config.toml
model = "audio captioner"
spec_augment = false
tokenizer = "word"
vocab_size = 60
encoder_head_dim = 16
encoder_parallel_block = false
encoder_moe = "top_k"
encoder_moe_every = 2
encoder_conv_stem = false
fusion = "cross_attention"
decoder_head_dim = 48
adamw_lr_other_params = 0.0019
lr_schedule = "linear"
final_lr_fraction = 0.01
Rows from block 5 of the text decoder of a small audio captioner, named by matrix and row number. Rows with one number belong to one neuron. Each number is 200 + 40 x the weight over its row's rms, rounded and kept within 0 to 999. All counts start at 0.
After each neuron's rows are labels from the 100 texts, of 14848, where the neuron reaches its highest value: "tokens" is the input token at the peak. Only what is clearly more common there than usual is listed. The data: chords played on synthesised instruments. In brackets: how many of the 100, against the usual share in percent.
# fc1: MLP up (decoder.blocks.5.mlp.fc1.weight, 1024x256), inputs 86-171
# fc2: MLP down (decoder.blocks.5.mlp.fc2.weight, 256x1024, transposed), outputs 86-171

fc1.505,291,181,214,193,216,235,299,192,226,151,197,162,187,239,149,239,140,199,190,141,163,258,248,180,189,220,219,209,253,176,238,143,272,192,189,274,160,179,206,253,102,174,226,264,216,232,213,177,153,179,178,189,233,220,224,169,164,200,188,179,184,118,198,192,224,198,198,210,215,187,181,236,253,198,224,215,183,223,109,219,224,110,238,273,210,211
fc2.505,150,266,198,204,168,134,198,231,246,234,195,201,202,201,196,136,242,225,249,115,244,212,218,242,213,149,213,196,171,258,226,276,138,167,185,221,328,235,180,235,179,220,251,159,212,209,216,164,230,189,238,265,202,199,158,192,187,167,169,208,204,227,185,236,225,220,208,255,154,232,238,275,206,228,159,219,249,207,260,179,227,156,169,164,134,125
tokens: "f" (72 vs 1); "reverberant" (25 vs 2.2)

fc1.617,207,182,235,182,199,208,187,159,200,206,190,154,142,237,234,256,150,239,104,151,255,213,162,216,223,170,246,205,169,221,208,186,153,201,147,157,216,245,284,242,227,185,159,199,240,209,215,209,268,162,179,161,284,232,252,222,251,244,148,238,248,193,193,174,272,250,151,172,258,166,216,288,214,234,229,277,234,238,186,230,145,192,228,224,213,177
fc2.617,252,215,154,265,231,159,170,225,186,167,167,156,176,241,171,229,181,236,186,233,241,262,236,132,189,148,277,182,206,158,158,198,122,170,106,132,275,169,298,266,177,208,143,205,288,102,190,167,175,169,231,199,315,166,254,241,217,176,165,209,237,248,251,181,217,279,128,197,223,186,189,234,194,170,196,259,235,213,253,226,154,198,236,184,196,208
tokens: "reverberant" (100 vs 2.2)

fc1.553,245,230,217,230,162,247,263,195,163,243,200,195,194,166,208,214,187,197,231,188,183,164,281,202,198,278,227,188,183,238,134,167,229,167,133,191,186,185,150,201,201,201,206,129,230,154,204,277,183,243,177,216,250,185,251,116,207,216,204,211,186,172,228,174,153,146,243,179,166,123,219,266,241,161,198,143,155,229,274,207,138,258,200,189,209,182
fc2.553,230,173,184,198,181,147,183,248,248,183,170,120,158,252,168,214,202,257,194,174,224,192,224,147,169,180,196,191,218,253,267,199,212,256,219,201,235,212,160,136,222,262,160,186,207,270,209,150,248,138,279,225,185,203,178,239,244,177,166,180,185,156,219,178,224,198,226,220,173,228,176,137,147,175,201,207,226,230,196,238,135,169,247,212,179,202
tokens: "f" (35 vs 1); "#" (28 vs 2.6); "d" (14 vs 1.1); "g" (13 vs 1)

fc1.88,145,230,202,140,211,220,174,156,247,98,246,269,145,196,214,234,142,195,229,235,221,223,225,215,198,188,203,218,188,194,235,137,197,188,155,153,253,256,184,166,225,258,205,188,208,232,114,174,158,259,116,215,158,181,211,234,140,272,237,249,138,253,147,150,209,234,215,194,222,175,174,202,228,214,239,240,146,190,264,174,121,199,169,138,223,257
fc2.88,187,160,247,173,229,173,66,240,274,214,256,95,198,217,227,159,194,207,225,173,238,235,166,212,258,146,104,185,228,189,202,172,199,212,220,209,187,206,221,163,197,216,212,272,178,166,268,191,256,205,250,118,283,163,217,142,254,148,236,100,261,197,207,193,249,181,214,223,269,155,215,227,170,183,152,170,265,160,260,250,172,250,184,203,178,170
tokens: "like" (41 vs 5.2); "hum" (14 vs 0.5); "room" (14 vs 2.2); "e" (9 vs 0.5)

fc1.411,197,218,224,226,175,219,241,137,228,263,245,243,181,190,148,186,242,252,176,280,152,186,232,194,235,241,141,179,202,170,130,171,197,274,186,212,232,188,223,206,106,260,219,271,214,235,227,223,258,172,179,226,225,196,183,172,190,237,241,172,127,172,154,259,226,191,208,199,278,228,129,238,220,229,209,183,162,225,193,155,195,203,175,197,216,262
fc2.411,181,228,276,217,248,237,163,267,147,176,94,147,224,170,222,202,146,213,285,199,225,233,188,207,176,189,217,218,144,204,156,145,136,190,196,140,155,222,226,159,243,170,217,176,279,229,185,202,239,162,249,257,176,188,209,254,135,136,217,193,223,205,217,136,294,236,247,226,158,240,272,148,162,133,141,220,268,209,268,199,167,139,286,187,151,155
tokens: "with" (97 vs 1.9)

fc1.10,262,240,189,213,222,139,221,187,126,234,222,203,258,268,188,243,181,162,124,140,218,232,129,198,193,210,233,194,231,179,262,184,220,219,160,157,217,131,173,223,241,221,185,193,181,189,247,200,211,171,210,206,285,252,202,236,238,193,134,204,250,146,244,178,193,171,222,286,226,195,189,180,236,167,194,208,191,186,231,253,185,202,157,295,209,200
fc2.10,173,207,231,255,183,288,257,200,177,206,158,187,200,201,279,197,199,214,263,248,197,174,225,187,178,129,143,233,216,115,243,172,195,200,191,224,179,219,262,225,161,116,270,224,274,135,162,159,218,215,158,181,167,198,167,228,239,199,188,200,159,161,274,200,162,148,236,99,166,225,208,220,263,187,225,175,204,263,228,205,201,190,160,219,232,212
tokens: "reverberant" (25 vs 2.2)

fc1.352,219,236,165,168,208,174,212,206,246,145,156,183,169,180,187,200,209,157,177,138,227,188,209,225,214,243,234,149,183,253,165,188,224,219,136,128,201,189,255,183,190,177,200,223,195,142,236,172,224,252,169,213,257,138,259,192,228,172,196,174,312,190,124,177,312,204,279,136,173,183,232,186,279,198,230,228,167,256,156,229,149,173,179,267,230,205
fc2.352,183,151,202,165,209,246,206,206,202,182,152,160,143,170,162,188,203,256,223,200,214,229,121,186,193,135,234,211,186,253,282,257,142,136,165,229,212,134,161,214,257,268,150,189,210,180,217,162,239,328,276,233,150,169,215,193,239,183,195,201,203,215,173,200,221,249,208,213,229,184,167,204,159,264,194,167,220,212,216,295,148,161,154,161,220,252
tokens: "reverberant" (78 vs 2.2)

fc1.370,169,239,185,176,237,280,182,202,265,159,221,152,170,187,205,223,181,167,165,153,160,174,192,205,217,136,186,246,214,206,205,211,192,262,137,156,215,259,252,178,256,170,155,198,185,187,226,236,190,158,122,247,253,214,241,170,168,214,166,173,254,232,204,211,264,255,175,165,195,167,262,243,198,255,209,262,213,225,214,151,237,146,254,250,162,188
fc2.370,162,176,200,281,264,120,150,266,252,219,217,131,212,167,174,210,206,211,232,193,214,287,150,221,214,156,200,169,172,139,162,223,160,193,155,163,215,201,252,207,244,225,182,161,259,134,169,157,202,207,198,178,287,209,219,158,139,234,213,224,250,247,209,193,233,259,148,207,150,239,139,247,179,212,199,239,220,210,214,252,211,246,191,177,202,206
tokens: "reverberant" (66 vs 2.2)

fc1.652,217,206,204,198,214,234,172,117,147,199,195,238,232,212,205,181,212,207,171,192,210,167,161,122,236,136,142,190,152,189,157,227,280,222,212,195,182,168,171,244,208,208,226,198,236,185,198,196,206,207,180,181,268,238,232,249,130,219,244,224,210,247,215,141,196,189,250,249,140,218,139,259,251,188,170,204,224,221,226,225,204,124,194,228,224,154
fc2.652,186,187,167,208,232,236,182,216,244,236,187,183,174,194,228,247,226,179,227,133,239,229,94,208,151,226,170,239,120,225,243,295,163,195,200,192,228,222,189,265,193,214,190,196,207,211,211,184,186,162,233,191,133,172,160,149,208,195,241,240,172,143,175,173,248,186,138,217,164,151,145,222,204,267,117,232,208,260,188,222,121,205,189,321,235,185
tokens: "f" (74 vs 1); "d" (19 vs 1.1); "c" (7 vs 1)

fc1.760,196,221,246,132,247,203,198,216,129,185,160,213,149,230,199,255,221,131,202,200,163,214,151,194,259,179,241,141,225,279,180,171,168,264,190,172,213,280,218,229,173,207,132,175,225,240,202,228,234,202,198,210,256,145,266,190,211,232,150,168,201,162,186,232,248,233,231,220,168,219,207,206,246,225,139,221,212,241,178,213,166,241,199,210,187,125
fc2.760,230,198,181,270,180,194,174,341,200,163,214,173,158,141,155,250,194,221,187,214,267,220,146,145,189,228,215,181,294,183,178,193,234,180,62,178,189,156,297,226,248,222,190,179,231,139,223,197,209,200,220,212,357,192,252,225,188,152,156,242,246,299,180,179,246,280,183,178,207,184,216,203,203,201,154,209,233,231,194,208,225,218,250,214,170,224
tokens: "reverberant" (100 vs 2.2)

fc1.89,127,205,216,181,206,185,163,198,252,198,200,255,144,219,228,192,251,162,241,215,214,208,210,145,230,168,188,184,242,173,169,161,282,259,186,223,223,172,145,145,267,181,168,226,243,235,203,144,239,125,166,223,283,185,216,208,192,99,267,145,162,205,145,199,237,210,221,238,162,210,188,172,254,232,226,221,197,185,227,128,215,192,246,161,182,183
fc2.89,197,206,266,198,209,212,259,279,182,121,215,229,212,179,144,192,216,208,167,162,214,179,148,149,217,259,218,142,158,207,259,252,91,162,204,201,215,142,196,226,251,222,192,230,137,199,188,165,196,294,151,201,235,217,196,179,176,225,144,183,143,174,149,190,239,170,197,162,172,200,232,206,162,230,98,201,212,208,159,143,174,216,218,215,182,158
tokens: "like" (49 vs 5.2); "pad" (27 vs 0.5); "lead" (24 vs 0.5)

fc1.394,235,221,223,225,203,172,206,221,149,254,134,226,178,232,122,173,266,192,179,208,240,163,227,222,230,259,200,203,172,134,177,241,182,247,277,139,150,208,149,297,253,206,169,173,251,219,271,135,294,201,154,220,269,167,228,149,194,168,152,162,224,175,135,229,192,189,248,185,220,213,249,211,212,205,179,231,276,172,156,224,70,160,150,215,179,198
fc2.394,228,156,209,242,207,201,236,146,278,213,178,162,211,224,216,189,152,271,158,232,173,200,187,166,141,196,167,132,192,310,208,212,218,226,143,218,147,209,239,152,166,248,252,229,315,236,243,265,214,212,347,167,226,284,178,153,189,145,183,245,187,263,265,261,200,179,155,167,218,176,132,248,222,212,235,201,151,210,126,153,172,199,241,170,220,143
tokens: "f" (64 vs 1); "half" (11 vs 0.5); "g" (9 vs 1); "d" (8 vs 1.1)

fc1.176,183,222,211,147,189,208,172,158,256,173,120,187,138,163,189,214,207,206,159,222,195,193,131,119,165,295,192,159,220,235,207,209,230,216,235,187,212,131,230,164,251,247,181,171,180,172,194,203,216,220,175,232,242,196,198,173,225,181,210,175,246,138,206,227,248,275,220,206,181,227,186,75,240,221,194,278,245,218,162,196,231,213,246,229,178,223
fc2.176,209,171,193,195,223,221,182,220,156,113,247,229,152,203,182,188,153,198,245,192,262,181,259,262,194,141,215,242,212,175,202,199,37,153,197,155,265,211,225,131,128,163,209,197,291,193,214,194,254,192,221,157,188,198,231,189,210,226,176,220,222,270,168,266,195,236,169,162,240,156,194,250,214,200,161,132,222,130,272,198,178,175,164,234,203,325
tokens: "reverberant" (10 vs 2.2)

fc1.245,240,98,216,288,158,154,152,198,162,192,247,222,211,303,137,276,229,158,173,175,169,213,191,181,183,90,206,211,152,180,135,164,202,232,170,182,165,209,172,131,253,220,204,255,218,152,220,203,237,139,234,189,168,236,208,191,263,234,203,201,153,205,291,212,149,233,194,192,157,202,237,232,152,221,182,202,190,214,224,164,193,267,164,219,154,243
fc2.245,257,232,264,244,279,158,181,230,240,174,125,223,218,147,128,161,101,142,177,173,217,201,145,219,259,211,187,146,255,221,186,130,211,139,178,191,144,180,169,262,188,178,175,207,107,281,255,190,139,236,152,266,161,200,239,214,223,195,291,217,193,166,256,279,210,296,238,141,195,229,151,168,231,204,210,182,238,153,143,186,201,161,271,207,231,250
tokens: "f" (8 vs 1)

fc1.348,204,230,152,215,289,189,208,292,176,220,193,195,190,160,133,225,248,181,245,137,196,235,119,241,166,205,214,139,250,188,198,228,241,293,178,198,243,188,180,223,144,210,125,240,200,166,275,111,140,197,139,174,239,192,223,143,238,197,187,169,164,133,173,219,191,91,164,183,160,193,211,145,219,200,190,133,186,203,193,224,250,258,185,177,191,252
fc2.348,204,240,266,175,199,252,230,213,142,234,239,128,226,149,198,258,155,186,237,268,237,212,197,170,132,221,223,182,139,196,224,169,173,144,172,170,220,204,190,184,178,212,221,205,239,235,157,142,226,165,177,217,244,255,173,185,231,168,148,199,216,175,276,260,245,219,282,270,135,215,216,133,196,144,169,251,239,215,238,92,176,204,183,145,185,212
tokens: "with" (67 vs 1.9)

fc1.628,207,250,121,283,205,195,112,249,165,195,185,155,204,224,199,202,164,192,243,165,141,239,154,158,158,195,189,202,219,220,231,235,256,182,241,201,234,160,171,206,243,177,112,199,223,167,160,217,196,162,206,263,214,173,209,230,250,185,211,170,186,168,246,182,165,150,229,222,203,194,169,186,155,191,185,272,230,145,214,237,149,218,258,128,202,205
fc2.628,228,162,260,232,180,173,162,239,159,254,234,146,232,107,272,129,190,260,243,183,227,177,122,244,184,149,241,267,171,158,163,294,165,171,219,225,126,169,208,165,231,216,194,191,222,173,137,200,275,225,188,237,195,218,214,180,156,201,154,218,201,196,201,196,188,228,245,233,233,250,206,245,226,130,121,194,248,203,220,216,151,120,210,143,129,145
tokens: "with" (100 vs 1.9)

fc1.46,204,178,215,199,261,156,171,162,174,221,173,227,177,117,162,290,131,230,216,164,157,249,184,139,133,226,132,201,175,130,172,242,250,158,176,102,171,133,192,257,278,189,210,188,181,220,245,212,179,151,192,231,196,185,213,137,280,148,203,229,165,201,214,163,257,197,232,241,122,171,234,235,181,232,251,110,161,181,226,211,157,272,241,280,86,215
fc2.46,201,221,225,298,225,202,169,194,205,215,244,176,149,255,255,169,233,175,237,272,234,184,188,179,213,192,204,217,208,184,287,251,197,232,131,132,128,213,156,276,231,152,227,185,196,270,176,260,243,222,227,142,180,204,152,228,213,252,198,221,216,227,170,236,235,199,225,219,207,179,201,174,229,231,124,234,112,248,239,208,127,161,165,268,227,249
tokens: "f" (42 vs 1)